config = dict(
    arch='gmlp',
    train_examples=39062,
    hop_length=160,
    method='simmim',
    mask_ratio=0.5,
    loss='l1',
    width=192,
    residual_init='none',
    optimizer='adamw',
    learning_rate=0.002,
    eps=1e-06,
    batch_size=128,
    warmup_steps=390,
    weight_decay=0.2,
)
Rows from block 3 of a small masked spectrogram model, named by matrix and row number. Rows with one number belong to one neuron. Each number is 128 + 32 x the weight over its row's rms, rounded and kept within 0 to 255. All counts start at 0. Numbers have three digits each.
After each neuron's rows are labels from the 100 clips, of 14976, where the neuron reaches its largest size: "strongest on" is what is common among them; "lies over" is the class under the peak. Only what is clearly more common there than usual is listed. The data: phrases spoken by 400 fixed synthetic voices. In brackets: how many of the 100.
# u: gMLP up (value half) (model.blocks.3.mixer.u.weight, 576x192), inputs 96-191
# v: gMLP up (gate half) (model.blocks.3.mixer.v.weight, 576x192), inputs 96-191
# out: gMLP down (model.blocks.3.mixer.out.weight, 192x576, transposed), outputs 96-191

u.383:134113136145151124120069136102175134186176145184168091150076158117136148123110108191097104125107114084148149094128156130177135130147169110176160078196168125119128134142159086158117161111120126097125142124127109132126136134116141141143110125149064150118111108137105121092116115042129156159
v.383:153113170110113167130068147125132123118185125134144139191130081107121108145103146165092186131104070119118123099109133112203166125094155149181183165139181092167112182101171181151118122121114132100112111110162059171138093091167116162126124100155151141139173101165150138105112149072164177129
out.383:159101054099133163140088147112135113119129142153157119152081072127158101081087173064212122103100128154104156126105101126093125142100135201194111135082114192152148113144150157116125147141111115169063116120096098085120129132114138162116123124152145159099149094135155127106197088100108166137
strongest on: /ɔ/ (65); high voice (51)
lies over: /ɔ/ (54)

u.104:109163083149138090148095143141156117171145114043182068185138138148115091115109089178162127139149104012136135080150127103124091152105169155118143134176175107110122116177147101163149093158118128145105150103131096165072143128115147131106122141151122149084126137187115136150141075111104168105
v.104:208129119156185144070084124108151086117136114167129130185144110144092137090057110161169090186172122124169152125177143114178120094068129102152157144107173158134129102181165154127130148120141110121135105230112091107143163091111145099176134130175077095118173119169031077132103138127112163106
out.104:130146120132123115223107076100135134092055103115216084147131086159116140140130146144151131190140148087132147109137107171134168099104136118110122098147163134189138063167140118127136136093067087183165089111125091185120186083172187136086142130142109130106124142100139160130116139114112109090
strongest on: reverberation (81); quiet level (73)
lies over: /i/ (30)

u.39:126096136178085185115083121126112112110169120102103134216146100116132135144083112173092112136110153089142102096126211108121136106147127112184110147147113087189115166167108112131130161101164113177108124181136166162184141104093152143140088141104127159092195127096126123113107161105175160156
v.39:140138184153106100105167145156070106167158144131179108092084127134089103141100145109138128091123128115110160114162119110111091177114073123135094123101080150069150102115125069156090167133124130111125180206089118065172121137158114113138177128137074055138032114094163096142139165125133082129
out.39:107101134113144110136071108171139155124146136090063147167102079122143107088145172099164113211120107159087099094153078114122169132084142184127082142161078130109127108114085143121109156121173163181115146130145140124166060132130210135151096148120140121132255101133111105105139090157110164103
strongest on: high voice (86)
lies over: /w/ (30); /l/ (30)

u.24:151093126129160100113142107144103105134130142069126084090147099085057149125151152089157120144118186199132155129107185124094194137165158108134088123147138127121104111156143116101138113103121153104194114153156138130101172189071116145118209125068104077226156100130135128135134120123154032173
v.24:133090115061151141134117158097126128185102125133156106156115128152122220172195177114041143154124119101114120160080151096122145191066158045111115115098106131143143094123137086117116124129132094119101160156122196173174055121108089122131082161142121073131102152141128092122099126132136145119
out.24:149154140124095159107183127106103115122152135132065134184113120125101140098116104135118157140115162111180154104129165086174168135147112117121146099175138100134144137097119133122105113109084125146071153090144150117116116151125211129108146112130104164120147136141099138128107115070182149097
strongest on: high voice (78)
lies over: /t/ (26)

u.164:134136129058102089110130116082132119168113122021097197151124100117112126149109137138194125067125123115128149090192160103147051200125153137132190068094130155144123140071098138157096136119123093152139176160105115126043088132122152118157192159176148142122052152123141125131197062055169111110
v.164:105132153164087163110166182097191101147137118140189115116099102145093094155142158125129172116146162178130141154151149135167069163166110094098052100140140132129120140120147122114101099102056190162185152108094096112168122137096104147128110115113139121156085125097122133155163110096125121123
out.164:134099138149152089118142185094093129070098076255084103114076179149106121150133129131152121149134126136131137161123112132145214103153115233111122234110134081133106104123172098117107117148148157166039154134132107102105191120148173119168133149125144110124149177140066144168113077155114125123
strongest on: child-like voice (66)
lies over: silence (96)

u.136:191092188160147157124144134128112135107138096101085088129170121078076118117155139074127119143113166178117178119107135136083197127158099153129069154155085116106056076149157100121141132085167160129170108123154127133105157124109098135093069105115079178223181133117162137148080108195113057190
v.136:145083121105173141127112159117130121139140070066125090099147153163113175089125198096105124157113146106123157154143122132126139187106124079187124160129126098165126153159169141168152124171108097112153123155159123095136124096094085104147198111155133159076092105186180020148113162113109130076
out.136:101132249196102173120101128164095138065139129152104203141136092171091114149202090117145093124153148110117156167117084124144075157120097093147128098113129091147078104132127136151100117169092152127079152049175147132116083102082170162137173117144116074114166123111137115119159149163127130150
strongest on: child-like voice (66)
lies over: silence (54)

u.563:147098150178108126131122109083099165092173102142098085135160144119110119114115121109109130141105122165106142142127146128081182140191070108091135206173090113145157121152183131093158141107138105150165080056123112110140137098180124147088121129123084134166177129162173170130128064131116123126
v.563:108073163134160152148161161115148088145159109103027081103103122146142219168179156125145149124140110134091161123142078156109110094083169144207132119182150106122105171087128187121107192116148144143142143140158119091097011108142106135125106070147125182160139127176094103093100134117152191175
out.563:165091045106143060126106137114089098102184129096170209135123178129101149112168140091128118159120146166156118088107159151166098137101121157076127091193136178191136115152080133143118157059090103167132161135147121041119169130145115116127102115138131112175095115103102144146159129140136126126
strongest on: /ɔ/ (70); /ɝ/ (70)
lies over: /ɔ/ (37); /ɝ/ (33)

u.56:094082107182182169125086131076158144156141112167172102074139094093095138136151161103198144158138130151133141135108122099075129139103105145100104148154093137119126136173132149085129110142124132122173104107092098132157164082110068154123101135143153116180137108180168152130168134109107163147
v.56:157127089122144178126112137080222060105072119170130111128062130080111204152158130164103148174148104126156127119164136144158187163139107123077074060202154140095151125115075113138136152140138115101093109153145133107139144168097123159144139161151167088137163139107133103108125114088095135148
out.56:165079072126152158157145149097166108093158128165177119108044068121155114147129123137118165106116161150156191136131091128095150106150112095172154151143130177137163155139123126134117168190131080155113107123145113104160175104103114116118110164071142120146138129056171156131155097117153117108
strongest on: /ɔ/ (81); high voice (50)
lies over: /ɔ/ (72)

u.208:094114117171138193156079097086171141143124106194097099129107102076198109127152171111112133115162124122141081116121041115171137142129132183161073130147115134094089112138136111124143103112123101141177174113097089102117137128108118136121100170176169133080166126108108127142138144099133178139
v.208:179122128154116188170147121150083164150105106105153090149090136114165120168105173062137106149152130137116085126066151146140056113156141111085132126082117137179097127150193130121121113110118128169173151104032146123144137127096123098125113128149060128070104114142083147126108158193180196141
out.208:101088111141088105134084145123080110194074148055148078166082107136100099131162137114121128145127093124078117170117131184088102146161158154103155162052166101129084110141166148105109126071112168122192135172121094124069128139125136118134145141175124163139154115118101142105104211124085178107
strongest on: child-like voice (72)
lies over: /ɔ/ (37); /ɑ/ (26)

u.307:099157067140135217174109162159150139090073121111144084193115129115135131158126182104118115133110145130153170128164152116131197114035074132176125147065122141138103147111119094145148159137149102095131063139160082047092149146106203150108145151091152139136158112145122138111172128143121115086
v.307:104098112087086139114136064153126173103115151125116121134125120161166107123123141153062137178116056136172118057118173117176048166129120123094153127167162118165178109142164189131147105107112128147195076130162065146113145096152120143127115101123132135188203093092154103157121097167125193075
out.307:157124110123151091147111107111131168066140115077088118117207141113144125164149154107143125138126144142161142131141074145136152174156145078145080123173127117136088201163153117124121136107141158146142154118122142117102023138117096137151152175135130155137081141069081146168156162140148093133
strongest on: high voice (78); /eɪ/ (73)
lies over: /eɪ/ (66)

u.77:119158188103129137103161063114159095133187155110111132142118111171127099187105116096155135088157097111155162078186117130167128097143098126119116117137103114094137130143132147050115183110153132147106094171157110095110167158121145112190157134187145067077149127115081101109118119099132087072
v.77:148139139124090094113078115189121173156127110200213126129120149103077124142142094132126156112112198122124106164107106128166119109183118134079107099137122147193154083092133096107128079115140168117161118140162107156153156152148144135161136147083103153109146148152086122150078154160124141183
out.77:159115140140042112131198111111136082114077121203135132075086177155107099149152158156133066117146082138136097136123167141168190080129121125125168083131108166131158146112211131119114131116150145109109160163144136169065084098080117108171110098112148127064136116114116133136118172155167138133
strongest on: high voice (52)
lies over: /t/ (46)

u.29:024078121104140112134107106106122125158149110149176170108122101099154076169131087149120123159123134093152097108094099127088140134174125134053081130097113101141155128199153109097139126104123125129151156149112115174110119105138152124124091127139091131126128129177133142141093186204196185136
v.29:133122067084116117118086131110150111161182070079131163116154078163110159094145129153136104174124049093152118132110109142137137154169127078126195143148148080109106162146138130126133135181112147116076126107118091122060199094144100145151207120184154158069111074109160091128104136103059117122
out.29:086096087136140155111117157162102144121111105056151167053143088171136149164136118155153111187110121112146138145083129098140110147082118101192138128200133098081085107180160100144137077126147105125088143114129066116088135130080061140125202117108145137144148132119132125128172158075066132144
strongest on: high voice (80); thin (high-pass) (33)
lies over: silence (53)

u.321:147150190124165151141163131155107122075175099164059094166114066111141146137113078088089116075124161165143078128120168116121186108139109136097086150166118148122118140114099147109113148159166165120064138127156143120173138139109192135138134122139110107114145136123134140091082173111179054139
v.321:141144143184121124121120105095105178123090153097144104135092162143131146121069171066160118207122139119161141092088136146166118155138064112199141096084128145140153131096155100108128118096114118169167160201126064111085145127087123148161141130133049118125144097127088126114091128110123136088
out.321:201147130126172156127126117120138110110122114149130170153120100128116166086141108109122092066128114119112173113113081096082072108123170161130129174086155090134085126108096177145125104133118132147081197182111125134196137100121133130135143160098127109067103152138084145120139056137114178111
strongest on: high voice (64); /aɪ/ (63)
lies over: /aɪ/ (53)

u.226:044135129111124137150156170126144124118158107130124137097165082122131115132172092161115144156138164131153152130131194145149146066109106112177116105087088100135093112155161121088134086101108136076210133075102145122091149149066145135124157126109161105126168133155094151154114128065111122150
v.226:179084197141057087094072129185160143161155126125122159130122070171152125160130138109151128142155119133116127099075155123133120143110094149093071147148112146132187150131159136095116131098174129153158221106154094084119137136115108121142131135172106140164151120151141120140084162073193116067
out.226:116157164137106141153155136154059130174093142059157120165107126148122115110144118140089126227124050123135117116093077174125175155177045125196129091105137116126136150174116109087131148086107131109155089138185099090144094156179147123113156005138114151151191091167129127108125086138140094151
strongest on: child-like voice (53)
lies over: /h/ (27); /t/ (26)

u.405:123157155153156130151143222170169154111165117088170094095149177105155101119143190130113174135160134131125142148099039104095115076137092085113048103126092136058120065144149102159158142114156153120068140091155126145089171162118098127109124158125105179192155128092144122145138145190160079156
v.405:121080149052143078159113144158190100136119130170152124169176100114135122121158135108116178127110088084077142113104196097156132195078094162182081155071116108131147165153107095125136122106158161137110157111197104129168113090174100139127129119067108138137082117075119119118110138159142124217
out.405:103146108120085103118141146173176163123123097111154138124145167115126131118122110189151127085124134125073102084128178099129104100149185109156166121185133114087110067161090115154133105114111147112108169094111166084139215126104120114152167155185144163141175144119109135158091126106142187073
strongest on: high voice (61); mains hum (34)
lies over: /k/ (28)

u.216:106150139189159122127111078119151181118142128105127044109174133116120101142130158124152131165140190164147147141083119090088160130142131110141099137154063143154114069166162162111127088149155160141189147117143093123154144112089090122114101092091072185255137104139139157147122101135111129184
v.216:094154128145140096134144138108186099098119087167095145132089137122113132159179089163104098150130130138135129126149194119082178159147181069167102092206140119093130145144055085105138171161155158121042140150158168089141113140099134137120128135121161131119113131120133111135140123125078115115
out.216:051091167146167175172186111129151130107133126162122094112123163136141116125093120095091132125120106148167102122089098098098158092093170107172161164148140158157144156072111123122107139159110171096046121127116141094078189113128115117144159116098103124157119151121094177119117133153196104132
strongest on: /ɔ/ (81)
lies over: /ɔ/ (51)

u.1:097122146151129186138115081060102164136110095092122012123115169129161138163105143144145128153139137088144113105143061134156168107160143184116118163094166111138098087176137091097127109150142173112181111127148123167108073084078123099136114132143123162110156158143109167163090105117127092150
v.1:121141092135123124042097065151171145158114159123087102142164104136119144098145180102100116177129136118097111096116136156148107119095074119150161117116149185122144138162165132132116178128148092113131111099080152108102146161105119073160168110167092155109188165119097075119079090156126159098
out.1:142065165125107116125147175056106148119109109154109089060062133163138152160167104098146133174153133130098151130147084141113146128206089128149155155080117126099129109152152111148111116164135085143137102142092157200097064091113224135139146158118146138127093119076132149114143118156091164180
strongest on: child-like voice (47); /j/ (27)
lies over: /i/ (34)